Weights of a small audio frame classifier.
Model: arch wavenet, depths [8], widths [384].
Training: muon at rate 0.0032, 27600 steps, batches of 64, held-out accuracy 96%.
Data: 26041 training examples, 67.8 epochs.
Rows from block 5 of a small audio frame classifier, named by matrix and row number. Rows with one number belong to one channel. Each number is 500 + 50 x the weight over its row's rms, rounded and kept within 0 to 999. All counts start at 0. Numbers have three digits each. After the name is the row's rms in percent of the matrix's.
After each channel's rows are labels from the 100 clips, of 14976, where the channel reaches its largest size: "responds to" is what is common among them; "loudest" is the band of the loudest frequency at the time of the peak. Only what is clearly more common there than usual is listed. The data: synthesised sound scenes: up to three everyday sounds over a background. In brackets: how many of the 100.
# filt: filter width-3 conv (model.blocks.5.filt.weight, 384x384x3, each kernel summed), inputs 96-191
# gate: gate width-3 conv (model.blocks.5.gate.weight, 384x384x3, each kernel summed), inputs 96-191
# out: residual pointwise conv (model.blocks.5.out.weight, 384x384x1, transposed), outputs 96-191

filt.128 092:500547542494496486544360532470472437548498435518540525577440548473555538516600514549546436443430529517477472508492500576468506408558476600511501531534501556559472508674563502553437500427474459371461532545554534507455454519502460546472474488471424557483465543534396515478467494451412480480
gate.128 094:531491466547519477405474545501493506506529489555435521461456498519592510499575580568544461517527531453481450498509474516589466478521529532524567471528483487441603497561528424441577476480453508421465499533473472532445526559528446422504512416510482540550461462469572556526531483530476489521
out.128 098:420497589561588575497525532537514482561528450466530484487508500472494411474536503485429527488400452572426476377555528506463502405529456441454442480520526457528487542531443474459540503626469525499549507475454496528494518565452464591553567503473490497543552491623435574552397450513500559473
responds to: laser zap (76); first sound: laser zap (28)
loudest: 500 to 1000 Hz (43)

filt.361 101:542407418601522521524450521440527433550562533533415533479480448448423601409505572484463455381425473510544497512508491511520529592424443416431475582549433516602487490416446539502513420426472522396537502565523500453507507483601490530583532449494455468545445489544456464500509615536503466473
gate.361 101:572551561449505505499520423504495517447541501547431541527549479484527493542445493493507580538522486379541469416522479510520499468550546479525654579597496422418593552510525562499419483481549577391464531455396473553410545479487447594551541460554461503501477462521532441527561548451578496521
out.361 106:530507499443510486563543488506492407597511464479441470575441561560540535469512507455559413531521517541436455454443533489486465554514509496524399489456481487435577592555595489454535413432483430546461507454427465470477468582541526504601503478548526560493524527424547380524547460495567517596
responds to: doorbell (47)
loudest: 500 to 1000 Hz (48)

filt.151 110:548475512536491487474615480535512521486412478551560489509500456427437593397551478469487568417449481442515506492592445543582453548490432419599460509493461483612532514437487524533497561611522422503415514498566399522537491473595519542450462498546590528404446469587502534521514464463571473474
gate.151 108:553437535556451493361453551451567505402504538442541540576517447551569456584479506453619416503561431471545502538566584491493509448519539482483476526487444529397475525549467542443440440473505466504540546418460470554518467533570510466513429564468488494368443577426494599481484570436475403519
out.151 094:513510479521435513464625485507469534570590556528491498482551542472514491513487472491482510551407514434423561513480475487564439527503474475477488428503584458563503449549588526485550499603523532549505470563472452514539541620465576473410428546486540513535521485590515520489527500486476603489
responds to: doorbell (58); first sound: doorbell (25)
loudest: 500 to 1000 Hz (45)

filt.237 092:575426560543638488458537595396526575533555496413558466423549491457545478486464489472439543413458464563476499499506484557518560528537527470544517552554669429527493498511441484603552500493484408601438482474473466508437462480535585564493512571540513507600529563529572506492448565524493461534
gate.237 098:518521503423494552526478417564413492576552481532359626503559459520551427546530531492466516545526503480428518462471521499460444571446537523412473503503503547450498486504480447594475438434521531588545514559454465505526573512479447480467348507456517484494559415574471494392525519441516506536
out.237 094:525482407485487550432528494543497447505537553491498468538498529449521510536496468487579475532452522491442497600598363455474476488533499501376456462433460492426513446423500501461457514592438467514525444453460468527423455493444482461536445395508491514445529558537526534539548556454507607474
responds to: barking (25)
loudest: 500 to 1000 Hz (50)

filt.286 095:439490505517450578538556462498547416496390536531409532533509554545567509506484499455513439400557462416520538505485582450559607401563500557493422507504514571565585500510421432578469533529511450565499455447510513454499522434460436535479511568564524465553497576475594587583481503532502444516
gate.286 099:507445519489547458505467545573509568530500405479560464488502522426547538529435501540487484537497465429468547467529402584443486531544477571471449490500545558427433590437447555505541384533533443444448532542415506513512489459486645441579514428452460528454448422556493508447506520472477545500
out.286 083:499403508477504485444466418501552515509570492585507448494537592549510582426507572521523503538496534457478498518471455469427508560472516522479487520490531419374495553464488457447531521470398403461428434472425478446483493516441511532473409513579449462533462502415539576452474452567502523573
responds to: laughter (29)
loudest: 500 to 1000 Hz (47)

filt.270 115:438518460486587529422528574424452513428425465527507488532470417464381506510447474515442577477490463500539424531379414461429557433564470477568575524496439414511469524491505397534513530468501498540533470565532510513560460487541477507622544505520431455449517522546533548524468499494561513466
gate.270 103:568552541467419430474494449478526458605500502502564486548522467551527493497490515514525569433581603469522457492498384468576507474516524450453522461415579470448576464489472508460545511564509497520379514551506536433459490393456507438432499453434543459589619432477530484544455470446466583534
out.270 109:440523509465542500535563582474442500437526446588405447556606515496480596393435512465543511479478491538490499540439445511432486582484483522519490482548398548484461492602441461545478543367428563515587466541520476498520467500464412499537551477568457480503553461500578521437536530493577537550
responds to: siren (34); crying baby (25)
loudest: 500 to 1000 Hz (52)

filt.152 093:545493542528494457418498452510437434443530552485517507569479509531435495543483506525490498619529568541590547480580472461472561538357471510452529537482467549431519611390492635534480458548546624446510528563511404493516352505552465484516507488527386477496491492479436401502529514525477454578
gate.152 091:480478514485484486405386506492527499509557442576440496492554498510546483447474596400467542470509471476488449516507461474623471465558522537503473464554468402503521357462403504439473467543530461457508564514498515533482489467544423504500515571504489491490475473548529473578496459464548536568
out.152 091:405544495419591506504500542525535427468457469542455449576504518604481567450513544502506475434515585535543453465558491565487501453504471470459544521495506524467473505485530443420494476462496525544524498459423510453534403433449466586577491404474521542487532576524513521514490424428548516562
responds to: laughter (41)
loudest: 500 to 1000 Hz (51)

filt.358 105:455532513547549537475523424491469506447554440471492484389511550405546586455538454533495689452449518426483511517512510525452507425554560456531516465490530390468439495464468498463551412511455422557431519496534543495549488427613457426466449478485569540549495498499491450495510517556491552546
gate.358 100:453459430467385564503458415448530586447531477429447464546466523451421456537440433471570395557500555525504468497564427512638500473408485464349578488522488514454478557492504488555479438471452527441586469566485636437534510487425455568458469537488540487470478539509482483491533460559500497451
out.358 094:554440480461482514368503555545479487520487467555487538478500437453444436422579476548500542543405407466485436458483567437503493523505462512522410498518443421506547445492478509535575501471410530547504460523511503507456495558604548541478500438467433450476481496554518556473493424514521490391
responds to: doorbell (38); frog croaking (37); creak (25); first sound: frog croaking (25)
loudest: 2000 to 4000 Hz (36)

filt.253 096:500408496524452386497524513435453553485526470464439497516580474533506529483515480545469510487503515514580522635477491549457498582482538468509521511544511501554514463561629545436539524513491509420538552485533466404471486464602565474598593466499468494452484493458577488578481484588441513546
gate.253 089:601583504530414418485525429600420487497496495533430389468428480592516450467426468478594583466481513398509594545381482468522483577548545456534494544500425529407499480511513510568415476530499478491495465549471400533483558484396488461461511506490498463533482531489513370451504607463461473380
out.253 111:587548527493513516449501545486496595496456470482459498490482573564526493562475462450473515434524476404542556546494509567484488475513535400524462661432446448439539534525556523467507530486456510452413571528522482410484524453464625500447497605569451492481533406517579399458457566458579491468
responds to: coughing (68); first sound: coughing (48)
loudest: 2000 to 4000 Hz (52)

filt.366 111:477369511491525472395585538473530515446536546442465498474416534566481496549602506546611496502483511424460515432482642558441534449506455493501503568491458450601491490427542580557414464409520461480456441505456523491507569473482520521542538497402558576444430531382551512506547555484529477492
gate.366 103:559486462491527546527380427513531473411467420498480517480540511409481518494411481566515579467524509433493469500554536460512507568385482519512526466526470493514482602476478458558529561485561562580477518593529439427423492499526520472479558497512475579543532549468519553484441500519518553554
out.366 100:460475390515490516450574530490561494584476589495472530415513477472511477475658421495502469586460534576460496540518523442530482484528510546461385526426566503546481450532585560515441429529507376448557520473471490507580459473468562519498440561467537457566469481395523466565584578562424407457
responds to: barking (36); melody (30)
loudest: 500 to 1000 Hz (59)

filt.319 098:433658417457465556554475528530529461416583517481402516500371452467519476555482596449430443427658539445620494589524473435370458492474597502503405555556530502548471473509552519582471456456484487412519538447471512513463498464438511499454562509511485514480457474539595448494475457452546515479
gate.319 093:548519534529538561600474516519511499491366501520491475503459496510460540528361546534592522504542529531562584508504432535472490505528487462527512495545499436545366572521550533500558435510497561524501485531480552512479527538478419533525485445505585479601475446545585509442460462422522587529
out.319 094:463523506436488472550522548487607526474503471550576490538492473497428482530432561527537394442539472504581462564502413569445504444620554476550485498527471520517512490524531470473496562491556481519496418538473454547507488521473607470439595519455403497518557471549539478501478495525478574449
responds to: footsteps (28); laser zap (27)
loudest: 250 to 500 Hz (33)

filt.18 105:420504521504531553515510464480545552511556518499519523448533489428448536480481496499493419549433538463508485496524439471529517420499535454485556448472523471424460576535503499552491459502454509592503501492470421435463522561538550463487536397484464498418459490511514491456429480470332385488
gate.18 106:503412561545446466476529524530457422455449480471583481542505369593550522577497512515474459602527501533488533486598546525524460571466485483541462527497422457488577434508417531592440485532510549477387555395458410457537380529455493486483418557542579650395541590493469555447530492386531520499
out.18 101:510384481467437569414477497471423493461500480477416503541477517448392537593427556522503488522529488527454487434507561525525550503539520490568478427382553464404447473537399506439450494486533587588499526453573466518464455448653552616474451520591488508504431521552549369445498646462409529505
responds to: whoosh (27)
loudest: 1000 to 2000 Hz (37)

filt.239 108:545504526482523482416461560517484429467527515541521431516624528580545463553399464555469485515527571528468548407487513485508596571574462472586547494485466579466492468429538429440448575528498478494543498466507543474577427490525592512395393483388476495467450588485558515509539493474456448482
gate.239 098:534437539470504419556456418560493496443402399479539511553542434475441503522498519535540411562481492533565520568527464516505378474494572549398554449567428487495517522490512485494511512530491578519619551408442564460543616484474514463576423472513454483466518520475521519517456507517511473527
out.239 091:416459477496490506532505541481576512435499474499447419474569537594431473606469527541524478518533467530484449458515515539473511483557433606550473513456579445419452508482565517498497504481455468471567518473476476556482485510562475446496475624496455514578473515530481424485462490541463481614
responds to: doorbell (40); whistle (37); sawing (25)
loudest: 2000 to 4000 Hz (80)

filt.290 098:459497628534482534561511419621502515537553529450588522478408480482470520612470454490408578588516572448437522512540515577455596576461562392499505519530505516467556438436591554484474536561545603504409565473508444489432609523471502522544489497419493568536413473432437468497601590545451525552
gate.290 089:498489529446485476530493375485484562600544464511413461492481463482556422470465488536537552540520470429469499575437483561569505602580540533599529457552558503489513571454482503415469421518529532513439412467582434464451468459590377564439486447466513488533507489480550424442473435429490507557
out.290 111:508460487382439447577526476472427578509545436480386573513549587501513436591473500542542558524592495479499521416470455542575564532490461492492514557467472479606542520528483437551432454524465569538469496463459465524469510371503452588449495406504429463540465526580440494420467524471473357530
responds to: barking (32)
loudest: 500 to 1000 Hz (51)

filt.115 097:544480464493523508485506451570441477539562415453553491516513556483451449416430489543479598390512442491475513543539514510466436485355562528502516512544384581499528479496489469548396441538497525505526467466483494567564485489475522547518501472551500560512521539486384527456523467574447598524
gate.115 105:586481557524473527586541524458438487373393460503502382463543586472584475416484541467535557553507567481472544470556509454476448489397593504490577518598617587555510514542449471454592437481459480554536491535395484536467447498493565395457597411523539497476501505476430473418486523478529484491
out.115 098:574555502588516499499456468469579520498499373476485561463562488562479489486455520390448509426578574479614458566562521515434545550442559525481416480541465507566567467540488488489559503454554509521517585528533517541498498612614531513538432497479518522475532482549433482488484470455478561515
responds to: melody (40); hammering (39); first sound: melody (26)
loudest: 1000 to 2000 Hz (40)

filt.19 100:450434457565510484496472419425474479480485556459470466411576467549424388531531451484507386538453417479436475551533619446511454467528467489499495579458530519533507472632435516445517478502514501485527513495562543506561495562488512415573519556599430480526516552476510512494507480518469420473
gate.19 109:476500417479544565449472564538557465530407452471530532551576450526451486534419548511561437471401492434467433457430398521517559546436475514395535549466510451510544498542463491470500527434554457529452523504587588515533487527535427448536494525491512449594532493610613603517451527521490524555
out.19 095:548460458522546508492459459539519480504438542419427447484453425479551566463532527534406526469495458588491590517558453496476461418574567585598524433461520481442482450510498469541427497507341551384497451511548453473470526540610521532489500553493527519435422506505436532488426454506478524487
responds to: siren (65); first sound: siren (33)
loudest: 500 to 1000 Hz (56)

filt.28 104:507591426548463469539544553389507518494442494567545531549536503598496501484542496544499522453493500518625580458450514456560529469495591480502542480609496527517454353442467442495499500516521384462496461541458484554472478471423445534546452542536438467465534579558518573433406476533577543526
gate.28 105:535526517525414531456490463428398545492461452469519491519635473509496446512566526493507511461471513493510535450508492546646455490559518533483460492564578461510474403446419543430612575518555444570521467518485420511494550506469620522434512557570524565441420580475464472513506380544566528486
out.28 096:439558486584573478622565535537497520560506467539509492498476501504595567560512505549568474445538464429450540480499440472535506496501545523576532480626525493510432447594554451586528531480603551505465473532500544520430530527439571508504427545529435407524527568528465452450531430439565546472
responds to: speech (45)
loudest: 250 to 500 Hz (32)

filt.368 106:477553473496403478518458528495521495423508447426455545456414526499525529475524473372508540501430531499507531628542573452573459457519544479484521456514566570482618484513592494494511567501429475471526393527498540476415530477464499494487597549583501513497523503464513495565515471472403539515
gate.368 095:485464457475475405569501546540470386511529464433483532502532440474517531516463467444584484554660453548555547426443534418517483492632450484484537482457445497456430523539446555581459599528594574487509532508541491422413506511423456460482451424535466449479436585539530431517470430473557532518
out.368 096:439531491520476524491509484497501506449471472586498537436538511499524423479456574539447508581564527490547495501539465485549481500554467487429534490500516483415528631500529469499486436456428538510502525559437488521522491574494513463586443422407531420459515490496481438561582468538467487463
responds to: whoosh (64); first sound: whoosh (37)
loudest: 2000 to 4000 Hz (47); 1000 to 2000 Hz (42)

filt.185 112:503513511398434429500506452544454443500598535459489541445589589467463470432515606521470538426541424432544568516576501564431444460490518519469461462447518561585533491416471527592519554488557529434515495499605482506456515467623542457406497392442523505509539474434470518518519495487438499540
gate.185 111:539530564394534514568477561507482440513484444458598551510571469534427385484581553435496515473469444482464545456609505524522489481524406506491540481597491468511497430513460486541505519509482428471460518504445574421489592499526549462509423550448513576490511538439458536495554527639391649483
out.185 105:562468525503479455469600540522443476454561527524485527492517524499512409410488492489431482443544466406491573425517430467403475572559559536569541505528500479532431495468551445554524511478400490489483435542568376545537495536480579533459474440470612503456460475450485508431524531382387494530
responds to: hammering (27); crying baby (25)
loudest: 1000 to 2000 Hz (38)

filt.236 109:516521537505434393442520568460443554482537566477453416469432472395528448537494495519607535562502482510578477520523573515516406407372513546520477556470458588477502469500476533453437484471474504491417506515441438495483563559443546436476557546508539536496480530445497487431568549576551481498
gate.236 102:555528482506519490432454515489508453542447503578457455539409510474500510474489477545551531448556525454598484495420448602538521495515530530451470418476455438410510487496476430491482453501493538520427539502487495410558418443514481502517592455487491406559514491610583550416498484490533501527
out.236 113:471527511456475442481500422558534537518447517495508498478514506504535541502456470475530504556448509583443666467498663473503508473491543502504421529382479480469497533428470573465408494534453519529480424462443411494531504472490557537466505537471498502504437545495471420447471480538467445542
responds to: siren (35); barking (31); laser zap (31)
loudest: 500 to 1000 Hz (64)

filt.162 101:483410421514472515467471534532478421433491500474477545507445433471455481473569548463397590486484536632458397511384571449507527510471534462552557502463501535477534422612407477504485536483564412478547503437511484530512531438519516492427570494517514539460514468533560519530501445469532512540
gate.162 098:530395603561560437478599511521493549489472460520526476626452434500471478599432443486371468571371446475559518497578499376545531518518503482499493506520440506469402411480453470449539485576563485521566600427499475431512523575492530470547505536507465480421491527446604420551440529612519519598
out.162 103:555509530614590594419564421579428486467497513454568436554475471435547504554601537504469489480447448481548379570555449514404510490496478556460493541457442497465555562535418461479535523506612483514495564433600404451524466446523455424426433518572599519576472514476551460481531532478504598582
responds to: whoosh (76); first sound: whoosh (52)
loudest: 2000 to 4000 Hz (52); 1000 to 2000 Hz (37)

filt.300 107:589449541478491519459496466529507537468516485569479462521525388536510545483491499504474485409457526527431471622447519502430533558552508436559466596454461527485485473562586573352558469496530494575533550566503455470515584506554545484469519510500488557498497550438555480493476595573582552561
gate.300 100:543483456511450434472573511531528484484465516451521350476456487519415566347476557450489551382563533362581503530499448555603523514412540503486494561548483512488463509500523481452563444585458513440492487369477516385646529432470559451544450464553514530488490412461554492549472581522461498525
out.300 107:476548471498507475389508502495558617435486504468467428470452456568508538551455540460480425448571508487494495582448537539517421519500527418496439559529418416426495537554582537514486396471545537537520553534520389521420457463511479544495440433537481505471432479482604448544550581511534508575
responds to: coughing (68); first sound: coughing (47)
loudest: 2000 to 4000 Hz (57)

filt.174 107:483541531548479450541430494548426539395481531441512517378501451463475600497534523583427484547551441499544474402488510556567470455522503452420587527513466483515473507532481440487405560518506481512463469435595481461507520444476486527574483525481489557495490467557591541529512496552550523548
gate.174 097:458537484431427496571513525468509590492529444475422424518456444496654585481584522482579470460524579585548511519517506516537463526527469475510422499501439556486488547464409484493498484522528491429410517501427509456449594455535503485536527550521426558477453476531472503490583378515492495493
out.174 094:499566467483533418486461577510518456490478532460494517489447534434485512604517525539480573611526541591487564571460488403493465465496446541439561562614536483513490486462513595524560528495519498555526423508484569378491535587503468429554450533498525504516515530497501511473401541575495474585
responds to: meowing (34); howling (28)
loudest: 500 to 1000 Hz (66)

filt.95 083:539392481479528499518398483450463474489566490534535568546548578430506546539570571474516461460548380523441464582503528445449515570492547573457436511516499467576466538464564471409559519443532504524498626542453396531522568498489466479489544457494508365518577429507438461542414487453500535516
gate.95 079:555461508564501559556555563435447445415444520467566521490451519528576457473441499485416435522513521520430565555452599482565442566488528549533491435428538527573509533524474462520529583557517527534426469456371510511502493575496445478475533546577475562503564550457597492478473491512518501496
out.95 108:535501520465491537462527492498545533540577431449466523442484437515495477526517485521455570470489482472578535540505468540472494425584636454479516541493496489435564492476508429508418485409435561395504529457556410483475522525492465609462502550523474454535576550487636528487541460561542513491
responds to: hammering (25)
loudest: 4000 to 8000 Hz (26)

filt.101 112:533517566478531495542529567489593490508395555436476437558525495462421461579525532502569528500473542531482637564539523545483525478470544554559512530467575522541569446458507466585523515514504517496526521517455534476572535526380416514515494576494518438521543586427516543435440500453401527487
gate.101 103:507457530554435545546470501394471503479495454450448500454509482396494535582504523505554515461432577482522549529508442474532486519454542548513551517405423446504548433526443545521549579514530522545479548529509495422432539552486420579504465480492586483519504561414527433456442605513488431470
out.101 105:438486418422486492540487548505461546516429558409542447400428488502490409555408612556503528451529493571487481505484454513536429487508450599466581531453592538575472495453544456542394486498499490496485507433526573490521501390472476535561476579538552462501553472415493506448381453504525417550
responds to: barking (36); meowing (30); howling (29)
loudest: 500 to 1000 Hz (64)

filt.89 109:552573482580494480445491479611551490542481552499473548480442447533554434509441484500510418533575619460560481495511521547552474466635531531524531510529506509486501488472427480441520472395520660539490528487560468472443531500402576562408500593558473499591594486535527486454512490389574514512
gate.89 107:516404393597571499515494457495503484490551506519525517592477570462573586514440522559631600403572542562482569496379478576637538527445505486483566502536447548526462444487429512462513450498478459618543524550571543439487458491528497460517426521495537489573517562495504414536470497490440485476
out.89 097:449544530485507609513534453449507504532433394472525456556503484542486504554448482545448474476492589545486555458476506500413440464429525556516603493504475463443546556437421472568450532525535485559462427509448434575514383486573525540406554420570547436528466509438584504530508394461559566523
responds to: siren (26)
loudest: 500 to 1000 Hz (44)

filt.82 097:463413470456485482437464486454476544538470439542599476453494456497472497522452526484521434496430541487524463542473397486496548493494522529624502417469471566474491469432513501537555541595559469584495457501393484515442545559500421464422484567545501538482403527528559562452443540522385512461
gate.82 096:451513440526502578590545465468459436502527519459413400543510489492551575482488502528494522514514504501593512547611502540564500465476463500423481571508459463433426479545540546446499503427499427505450442489454516514593495508594557511515537611516560545485412470476533423486506495539469478585
out.82 088:534517483502468468582566534501501530427495479438624404504569472487499516551553497514496486386501435483557566472499462508618564458498436426447505562484506465436479483585515467551475570537477464466510411583536487502471354507564450443511452450534461497521439475573505492492469455478444548453
responds to: meowing (51); whoosh (40); first sound: whoosh (33); first sound: meowing (31)
loudest: 1000 to 2000 Hz (54)

filt.8 110:553514496524600513446439415419595382481484483457532457497529370485416561347454617551439503448513560454528442436507442449478607501547532438569669548546500523353569441434553430511564476493480439578549464532500519605489448522456528464553494402476561490581557521520536529439460510456520516483
gate.8 110:594496510487458527544508466424526581508469486469600494541506384530454483500547472498578638433484591508429516538547499479503546541542461440494551522411424433442455520461468611444557562483532499397472514517393576522515575483434487465495485552465406447584486540455519493472548543491562604411
out.8 098:450496543444527514462517463464577360454554502545389496497487533493474507500496588392522455520497413477445535598416461429495560495559528519488504514487488561527531528480484470509563522583473478513548560526535461471515453414610498391530469470456480463524479530563456438502602467407419511449
responds to: siren (50); beeping (28); first sound: siren (25)
loudest: 1000 to 2000 Hz (49)

filt.52 096:388505518576449469504499644378523446557563547536453493518403448561410561532551405445572448482465415563456472488574507539561440541431467353555459492447524420494462484531511474543572491509510352457496516476504553440625449468483569441508455537551544467528580417523501388611534433477491465494
gate.52 104:451477543488542568566424406511399455415452488618583519515486513488569506551438437491418524439530411547446602490581557489565427562527473479539508446533516527545501477556504362525521423545539421454498441477446527520493430420521582522534584527571529490534502487543522467507535381480508491527
out.52 092:504517455401465391483646439486494518529492524541443539497562488498395437636597478597541526538524567482413459539488509551461555525579609509426501451544529419499447511549539598575479487524511468499549511474499507485480500385499490506477454410417578490578463504507543464534565531516455470475
responds to: melody (66); first sound: melody (40)
loudest: 250 to 500 Hz (47)

filt.274 090:508540534460424456509418461494471428503543519392367484442472535645501465472483559440440588465536550471599503519511523509530531550468605494529469533499478508496483541531575531367502499582461540472465458489491440459535487365450509504475469406524511546436511474485434441483482515543488514504
gate.274 094:571430539490493479494482478533574574412529516532495534462498387457474551481471516511541474464486516530470598528413415536490469492598445484526513490503490552529507503589596513481484432515584499424467498538406454471478614536454546371539484553589399467567479570457419475511511535464470483514
out.274 111:539453474435439515494535465504550604437400510577442481475478463572488455493472500500479570497528548524463617505417522620517474475544559521441517640426430442501545465502484574384518471466499389539504559567430450538465534478547525474514571558492440492424469442519567492548513557534518582514
responds to: coughing (32)
loudest: 2000 to 4000 Hz (42)

filt.351 088:554477447563495498531482444508493419489504519418408560515463471403441358429434487432442553543475511474513658534492546472451481496474491549533535477537397507615518508494552411539553493621526473555497471516481497405476545485561491501464492475438536485497569435410530474427553513437484475527
gate.351 096:538478434382550571531447589491492435504524488483516514550509542568540521465581583454447562486568497515567473462440444543522574484608511512584507452528474424490655426505477512477459501510532518484408522521468472482505488489516463540546502445516481479506565517437558525560482509513433595533
out.351 107:418572564564500461473499458470445582516392544560609490546479469417541421561461455566484553479470419469466604519503478513444456534471520520489522505426598451518449627557456528488566501578473453477473469487479442582578532528363583517497545555579489493529480606463499429480495532552482500472
responds to: hammering (27)
loudest: 500 to 1000 Hz (50)

filt.120 096:562515419492456544413500557502410504476503492428570472418515462539428602502443525589503577501474516445514424493476505455489512448564467532574438467466483493539573470414487500445595474481463542460502496617459488558486475547487533499492467422458463519530546409570583538496512547457554451476
gate.120 091:524551527528568636428575651439502492420422498449485442478503475540424528511528455522593625515513361440449467434498477523516477557570486565515375484548521457492545537404441473481494553582420466533531516467483449507517421555517491382501464567473486535489521438539505541487562564554508476451
out.120 101:516529532459472467475454534515486538556459452529590407529490575530490511448566457472420473503514446472495489489462499534472443572484446491467545472571441502552482431552486588519450552522655510537508521555534539610540509500541437569395515515471534522457538547530538528482564494478508516529
responds to: laser zap (27)
loudest: 1000 to 2000 Hz (43)

filt.36 095:522503457460516482586585425434509510494494494526405473602474522437430558388520511406492468405556445493465438524464492458472537500527556452447457509510509495455547486395480538431457504487548532517531550501447536524612496417446555472530494440435438453531500478467459526477620538491485480513
gate.36 096:520490519481461489507498572551430416416510554525527520456516557640530480518520534465591542485522546490452507500474551527486487439518516483531442501423467453461439503579488497531482489484485478493541488553493439483447482560504379535466491473608470527497520493507495438418387506559458530426
out.36 093:476486580512557547508494520477471524573526523500509515545607481485486491545488379494419514495498341450442456446564534392475526499560481438501510458518410443446529468543559484465508486578473517508526468498510472487597539361477508462666581497473505523513490548477461449455479493547517486586
responds to: barking (28); laser zap (26); knocking (25)
loudest: 500 to 1000 Hz (48)

filt.329 101:521459518408429458536496510461448585456514490486509480449397544476496620430474495487487489503530500535517467403574431483515429472426548541489533503472467567488575546511564521511468489466462451513490529390498623459488437545521541535531538534525559575403503376478443542509473491477480454511
gate.329 100:529532567573498562478564513468475608499427491540369535475381548586482515535474455428426459501561614610454502476422483464504475553490517552495451489492454497435476457521529493565510456463536488462477490462462530617445515454533400560511503599484512404569411482539436434498487554557442460418
out.329 104:547534571434524590526565492469478564528462511469521408416497540520509531621495507509468461463537518608534498500443461443572506496489558522460498463521443483478468545554460485625541490458517493482609462521392448522430501480560452518459480589483434511495381556508483443453484530495469443426
responds to: barking (32); church bell (28)
loudest: 500 to 1000 Hz (57)

filt.127 090:533565462477475476500493579461459523417530548533566465528467443441483453487573540492544525561470531497419504513431504479466577509430522518515521529487541404499490417523573467513505455521430496506412464534538523515465445559561496492464526560493472454487502489539529540546559506512551518516
gate.127 094:546526479455542540524543452570517479491464470509566491503483462448516663554532561446496560509500520464482491561418496482412481433427544571531422469538453464496557451539487480461532392499559444415404576490467511403516436476567575489466519562545449501500548520500567491423551476517463484514
out.127 098:487480469497412532421611459478503509469502440586536393493478539554511426451475485465471497563468569552562427429503549463558503469618448616535440480485471520553484435493541495526603470400443516475562474487550470544441495544654582484510586499545557570479543594394558539513434465566526466542
responds to: footsteps (35); first sound: footsteps (26)
loudest: 4000 to 8000 Hz (26)

filt.148 101:538498523518538503531489545479420449566455513498593539492371421554484467526605371414485521556370516555558450544531503489450535477546583484503589519526494516390500541495621532517530485465488514565441445522564526520500497542377506429476623489521439512575444449451518462524502522568533535447
gate.148 113:492427391517492530530460473495483532450530485502424519565467548392518574549546633508507572495463479516449444443535275479596521535536474421471472506470477568407548473494485427525480474471581475515478433508486568468546451574463477482491435522520555545441545478540548483522461546526476477496
out.148 103:468574464459529552474484502483509584572421438470535538554469497578397584453514475508499482483554437517555416489566587519504531507616513519549490479514455455516421546468473452490500476551432512528527464498481515559480532452480445534542550559438528450503468513539414477488506520553597584463
responds to: meowing (56); first sound: meowing (33); door slam (28)
loudest: 1000 to 2000 Hz (49)